config = dict(
    model='audio frame classifier',
    dataset='melodies that start on their tonic, played by one synthesised instrument',
    train_examples=26041,
    n_mels=80,
    hop_length=160,
    input='mfcc',
    spec_augment=False,
    win_length=400,
    num_classes=72,
    output_stride=4,
    arch='ecapa_tdnn',
    norm='batchnorm',
    hidden_act='mish',
    depths=[8],
    kernel_size=5,
    stem='single',
    widths=[256],
    init='torch_default',
    optimizer='soap',
    beta2=0.999,
    learning_rate=0.0012,
    beta1=0.95,
    shampoo_beta=0.999,
    eps=1e-08,
    precondition_frequency=20,
    max_precond_dim=512,
    merge_dims=True,
    one_sided=False,
    adamw_lr_other_params=0.0029,
    max_grad_norm=3.0,
    adaptive_grad_clip=0.1,
    max_steps=10200,
    batch_size=256,
    epochs=100.3,
    lr_schedule='linear',
    final_lr_fraction=0.01,
    warmup_steps=300,
    weight_decay=0.0,
    adamw_weight_decay_other_params=0,
)
Rows from block 2 of a small audio frame classifier, named by matrix and row number. Each number is 500 + 50 x the weight over its row's rms, rounded and kept within 0 to 999. All counts start at 0. Numbers have three digits each. After the name is the row's rms in percent of the matrix's.
After each channel's rows are labels from the 100 clips, of 14848, where the channel reaches its highest value: "lies over" is the class under the peak. Only what is clearly more common there than usual is listed. The data: melodies that start on their tonic, played by one synthesised instrument. In brackets: how many of the 100, against the usual share in percent.
# c30: last pointwise conv (model.blocks.2.c3.0.weight, 256x256x1), inputs 104-155

c30.209 098:462490476568471514457506434559564560530540486582542428524571538468547455483507436521592442469456519473559493464478527544588467539499514513519418508455530579
lies over: E4 (71 vs 2.1)

c30.159 099:502496503463563486604464512491589505461417522567390523525511496442489486504432564539518489458450551427569559479446455461492448553447593473495463550505465494
lies over: D5 (29 vs 1.9)

c30.151 094:490445512422520544487550506530429519515494553477478449496428408506524481488586421538437548550596499413426512471481487429536550491555482510535408467421525503
lies over: A#5 (26 vs 1)

c30.249 106:443439398580407491405476563545582500504510451462565448449413473470509433477438566530520521406454458518479478480584510433562466466523575504582458548470503504
lies over: G#4 (32 vs 2.1)

c30.175 097:440514518529481492583494507602525471477507468542517475422425511489498524555454568560516534549495443512525469442478453568465487463457489467469456473485538484
lies over: D#3 (59 vs 1.1); F#3 (25 vs 1.3)

c30.169 105:472505461504523485533484569551489543482445527444531501473406456600524550484479457535470553478525521459401555498501446502466400592491450418405530583486499398
lies over: F4 (26 vs 2.1)

c30.163 105:574471537515485501515452434451531537505599427555522486461448499450498503541475475567531533534568448520457580490540486527433537441479558588444463508432512416
lies over: C5 (82 vs 2.1)

c30.124 099:584531449517540546517482473512533451454529422455589421413561494533447427480519489438479544482505516515484515410419494403562498550547452486526543437524615522
lies over: G#3 (25 vs 1.4)

c30.215 100:422503425549544488528506430464513468591461514536490446405577439594450455562585509528411599610450499534454476578418513492496647505512478500461472407528521447
lies over: E5 (34 vs 1.7)

c30.190 099:473603384478417525544411456539524546520549469597470545450481495418583486453527515509442560423465522386445553440496480519420626449527532492464492550499526468
lies over: E5 (54 vs 1.7)

c30.164 102:514472492486441487428519449494510550481449484504575577504506552456502420437575453462504546564492540501494521503474488526520485549577505436520465420428486534
lies over: C#6 (27 vs 0.6)

c30.9 102:468555480622464471482525561475568511458456515462481518452532437489507530469493384506501503513511466442493471566456529487482557544386502476521513494436537498
lies over: C5 (31 vs 2.1)

c30.154 101:440538419468468528572511488566523552482511582451617464464437553489498410526502554489502570541425578459514449524453475492569460483506461512470460487437452511
lies over: G#3 (50 vs 1.4)

c30.178 099:521577469474513581511559550469426498527436523454514504385460548548454565509503549466517519459410458519420486573362472546515504485512424452480498585456481514
lies over: G#3 (33 vs 1.4); G3 (25 vs 1.3)

c30.213 105:466536492478446455423488555500491529480476546487555513512519558433517514437543449516513507447558589535510526442484439499477530419506487604515550478562619558
lies over: D#5 (25 vs 1.9)

c30.106 106:437523520497535484428486459525480440625530479538452575512484504568487471426472508452445380449541452486423496473494511498514460473525548476458522584520548526
lies over: G#3 (33 vs 1.4)

c30.14 098:458481589543578477591512469489436517527540588527444558580554472554531437537544452494482505544493500374585491389447509557492460486467517487537444435542484508
lies over: A4 (57 vs 2.2)

c30.74 100:463508524484442563444510535523533498490527491433549472482545459472386416538404579432537498414536457493456370515482534519539513523399566443483499443532471557
lies over: G#4 (56 vs 2.1)

c30.121 106:518540533550502546469461508425476546513535610523503533444417562517382554531542453475489547514486443506527402575398393548543518475434486458469466547396575410
lies over: G#4 (46 vs 2.1)

c30.61 096:587507462497506482473524510466429536463499498449448512491534564461464594647503662561399491516493476520432523484490541432415419470497499578407517523435490609
lies over: F4 (59 vs 2.1)

c30.64 103:503426500396367409491567463516535505592439584481436468473501578483419463507496482503425430446563464457479527521535537534447509540607420466420535485503538546
lies over: G#4 (44 vs 2.1)

c30.34 097:503476530582485469574466512521506463549461552484592474531513514498527444463476404482417448475480542488530444503515507538537492487504593523543464443504581501
lies over: B3 (54 vs 1.6); B5 (25 vs 0.9)

c30.43 097:511549528502491497532507521550469460509450536439552557432474475554493522498551466490561535443489508436419438513591560435529463494463486487595514426567475421
lies over: D5 (53 vs 1.9)

c30.129 100:527508502568491497467505594536501486514431480540497444454472481445488460541462513502473468483552432402464558457539501578431500511562524407528525511483461586
lies over: B3 (27 vs 1.6)

c30.207 096:497497446482601472484502496504535412462453542475546480554430475524418517515524541545457537560501563508559450482476399559572473562472510540583525562539417512
lies over: E5 (36 vs 1.7); A3 (35 vs 1.4)

c30.71 100:539428477504456503514509464544476510487505488586442596436487579595599574531428478500471510481523512529457435420542506485468507478429539489559451497487419503
lies over: D#3 (44 vs 1.1)

c30.219 102:515579457503520555443474419394537562477478403424526466520441536514497472529523528590408409501548494561531540387455537524428477513564453486600413446418548489
lies over: D#6 (34 vs 0.4)

c30.211 102:412521464482533505574524452531429443482446595515497499470511487537441534473558490480515488542466508518454472482389554494567470592516544609470461488480569532
lies over: B3 (29 vs 1.6)

c30.156 102:585579495485530497575485586477503476511503406502511449484498462530485505517494461494495419422465428454561551501383452510505416435459458476584452496507519421
lies over: A#5 (56 vs 1)

c30.99 095:535437530545527536460437419495534491477581524510586514440526486393470514523480454526518472524523574513536532500485401553449447428518513567462501480492425572
lies over: D#5 (40 vs 1.9)

c30.192 096:538458489533473511531501534520520463527513456452564605373538407522498502483480523513480536425518468456481472516537467453509462485510608422439457508456556497
lies over: D#6 (37 vs 0.4)

c30.252 103:478467482525637433516560456530575520553493520499509477420598524566433485544426497501546565571525485486491451475412495518542507527450456537498471495561540497
lies over: D5 (45 vs 1.9)

c30.202 101:486476596434395460426474494586552476576434412471496517481432372540492569518468381531570433548419455546470507438487499458568529464429545563512395559549456548
lies over: G#4 (49 vs 2.1)

c30.253 097:501442520499538465541500425494449536514559551487548621431543471590540441500483548519425456450544494454390546455607511571505546586427422472502512429535538472
lies over: C5 (54 vs 2.1)

c30.77 106:452540524517534532560525551516552456456526466507474456552433531530528478522440475473566560527537578538558463407497441538503439522422430551519507563575462449
lies over: B3 (44 vs 1.6)

c30.223 103:526536495478558588494430504577583442513532491527534524538563476455472579475554541500444449540455535505464464577517593569528500536460456507494505491487545593
lies over: F#4 (47 vs 2.1)

c30.203 093:536563546481464606564476499594491489420526490545478438443483507540540506477510452395477522495513574486539468449458540543559580443611448469476493382497530541
lies over: A4 (27 vs 2.2)

c30.146 099:477415527524463569488445448462549612504493421485461541487502433548415490510572591430420421509478534502471526514523485434534538464544515560569485388555489552
lies over: B3 (65 vs 1.6)

c30.33 100:474507541465578580472507425441441539449513463452535461583536554537560464467461447513453486449437560469412530493482498552445531443561421437513608445455526483
lies over: A4 (38 vs 2.2)

c30.235 105:575550508462492442406510526616465414387550553455535514538544570526503479496434484469560501453456458491482472529460509442532490517480610450455469406577570516
lies over: G#2 (45 vs 0.6); F#4 (25 vs 2.1)

c30.24 093:516469551501547508537544528491501410525463490496461539454469497456512535510513610426437500520507485448446578484481389484515559536495533532395407529472559500
lies over: F4 (38 vs 2.1)

c30.173 095:452535482527486469482439553523477532480608550501514485515446506573492478450561532505513422460559493388542474532468504383369423518444515449500496463461497387
lies over: E4 (60 vs 2.1)

c30.55 090:512534534482520388496464479506496621457566464516526528564518446534554536518504553562502583478500552544479456460490476395538557481439442472489549576482457488
lies over: no note (100 vs 33)

c30.76 102:475574446513456425487539354557511540431490493503463521428542490528451586490551429569469439528502502494407457474510465470494493543567507463481531520458526480
lies over: C5 (27 vs 2.1)

c30.92 104:479500485456470484544411486488529423528454514449509521597511450505564563438409528498417485538511526585498537507475557529507498606545513476408449513530464448
lies over: D#5 (32 vs 1.9)

c30.141 097:423505495460534515469475462537451481504449560464426468432500532438532457557535505439592551520453468521479477528521531515529420548495541509423473526460439509
lies over: D#5 (37 vs 1.9)

c30.52 102:532488561599492493430565552513519493530447516518490527477622507560462529508492559441570543469537535498465520420465509472561487569530484557491574488464465456
lies over: G#3 (51 vs 1.4)

c30.22 104:447537553542529431591437421486477552573611486496440517449513553490483490433555437536532459554483434508532548396510540486547444483578485469482407501501459608
lies over: D#5 (34 vs 1.9)

c30.208 103:534493514485524470529550471497529540529506536437521534455481565529483504451419438477407500491487522416551504491579609512551526578527556489467495442496547535
lies over: A#5 (28 vs 1)

c30.89 099:548488451536468541576464444488527465496482480475545492518459477486524458580461351464526539470541565422461512432460496480416486413504566550494589620440550519
lies over: G#3 (30 vs 1.4)

c30.250 103:459424457450389453528542455541547496594560445392535363491384434461408505415519512431495496485516541534502502482504554547458521504468522484482482642548578391
lies over: F4 (30 vs 2.1)

c30.112 101:548491503451466375577543472533505482514425503509393573541527461458471531589577489520403531406445504569579499542440526582461402582535467523571561423507587484
lies over: C5 (27 vs 2.1)

c30.36 098:494520477514477537450489460503381513575519512586497515439472521464470476497594639402511581450551524538514535452553482448488478476458591448579542500478511521
lies over: E5 (62 vs 1.7)

c30.78 099:495579479437525445538515528566530436598567515604443510559494511584538537558456549562484538504573466547525404460512518423562492474501429437576533541425551465
lies over: D#6 (28 vs 0.4)

c30.98 100:503444454545513600578530384456609600508513472484486547496507588459526505497497450526596559407505503480573602440551568449450439483494522407488561502477544561
lies over: A4 (47 vs 2.2)

c30.116 099:569519573544467525485474465448556574491460577488515431560544547439564462530567473512462503469541511434494495416609513488491478464554533598434458515498490459
lies over: G#2 (69 vs 0.6)

c30.125 103:507527491573599503548567477557491441586437481493506557482396533509443599512468494486519423463537460530505574487595490524534500480563502480495510594435451495
lies over: C5 (45 vs 2.1)

c30.1 103:463489445431491448561516427496443462478462471493483493489464565496417382585499483326512518393464461456518491496548431465441440499457487580439523572540547407
lies over: G#3 (38 vs 1.4)

c30.143 104:556505501463544428513457471527469543515490463461478510469500486513562490540476528407480491399522479436596512550498485530474376519516448510551460427547477518
lies over: A#5 (30 vs 1)

c30.187 097:423528498590458453461629490462587434412474503444474401464544480574611520514547578516547473446469441535494425525465450461484451535456519464462570532522473583
lies over: no note (90 vs 33)

c30.23 099:493555543445473500494433561552503507502460480571462487466526469547525427451473487503542452471464539565488483483487443554610398526531519535499487515446458482
lies over: D#6 (49 vs 0.4)

c30.193 103:450524565471496500631575467558465427498516491539435504432504533446442448536572541625469472500457540550434527489532571525536503576431493459553446514417520497
lies over: C5 (33 vs 2.1); F#4 (28 vs 2.1)

c30.7 096:517531508470506401588431545496530512506505502515480481524559470437449584521500450442486448594445545443552549473435494520481415508565479527617593532530453418
lies over: B3 (31 vs 1.6)

c30.15 105:555501550438541387454488483609515548434517561461436549467473417486452545450422497480493520574531435398413481598501390525480485532449475455543478473460518556
lies over: F#4 (26 vs 2.1)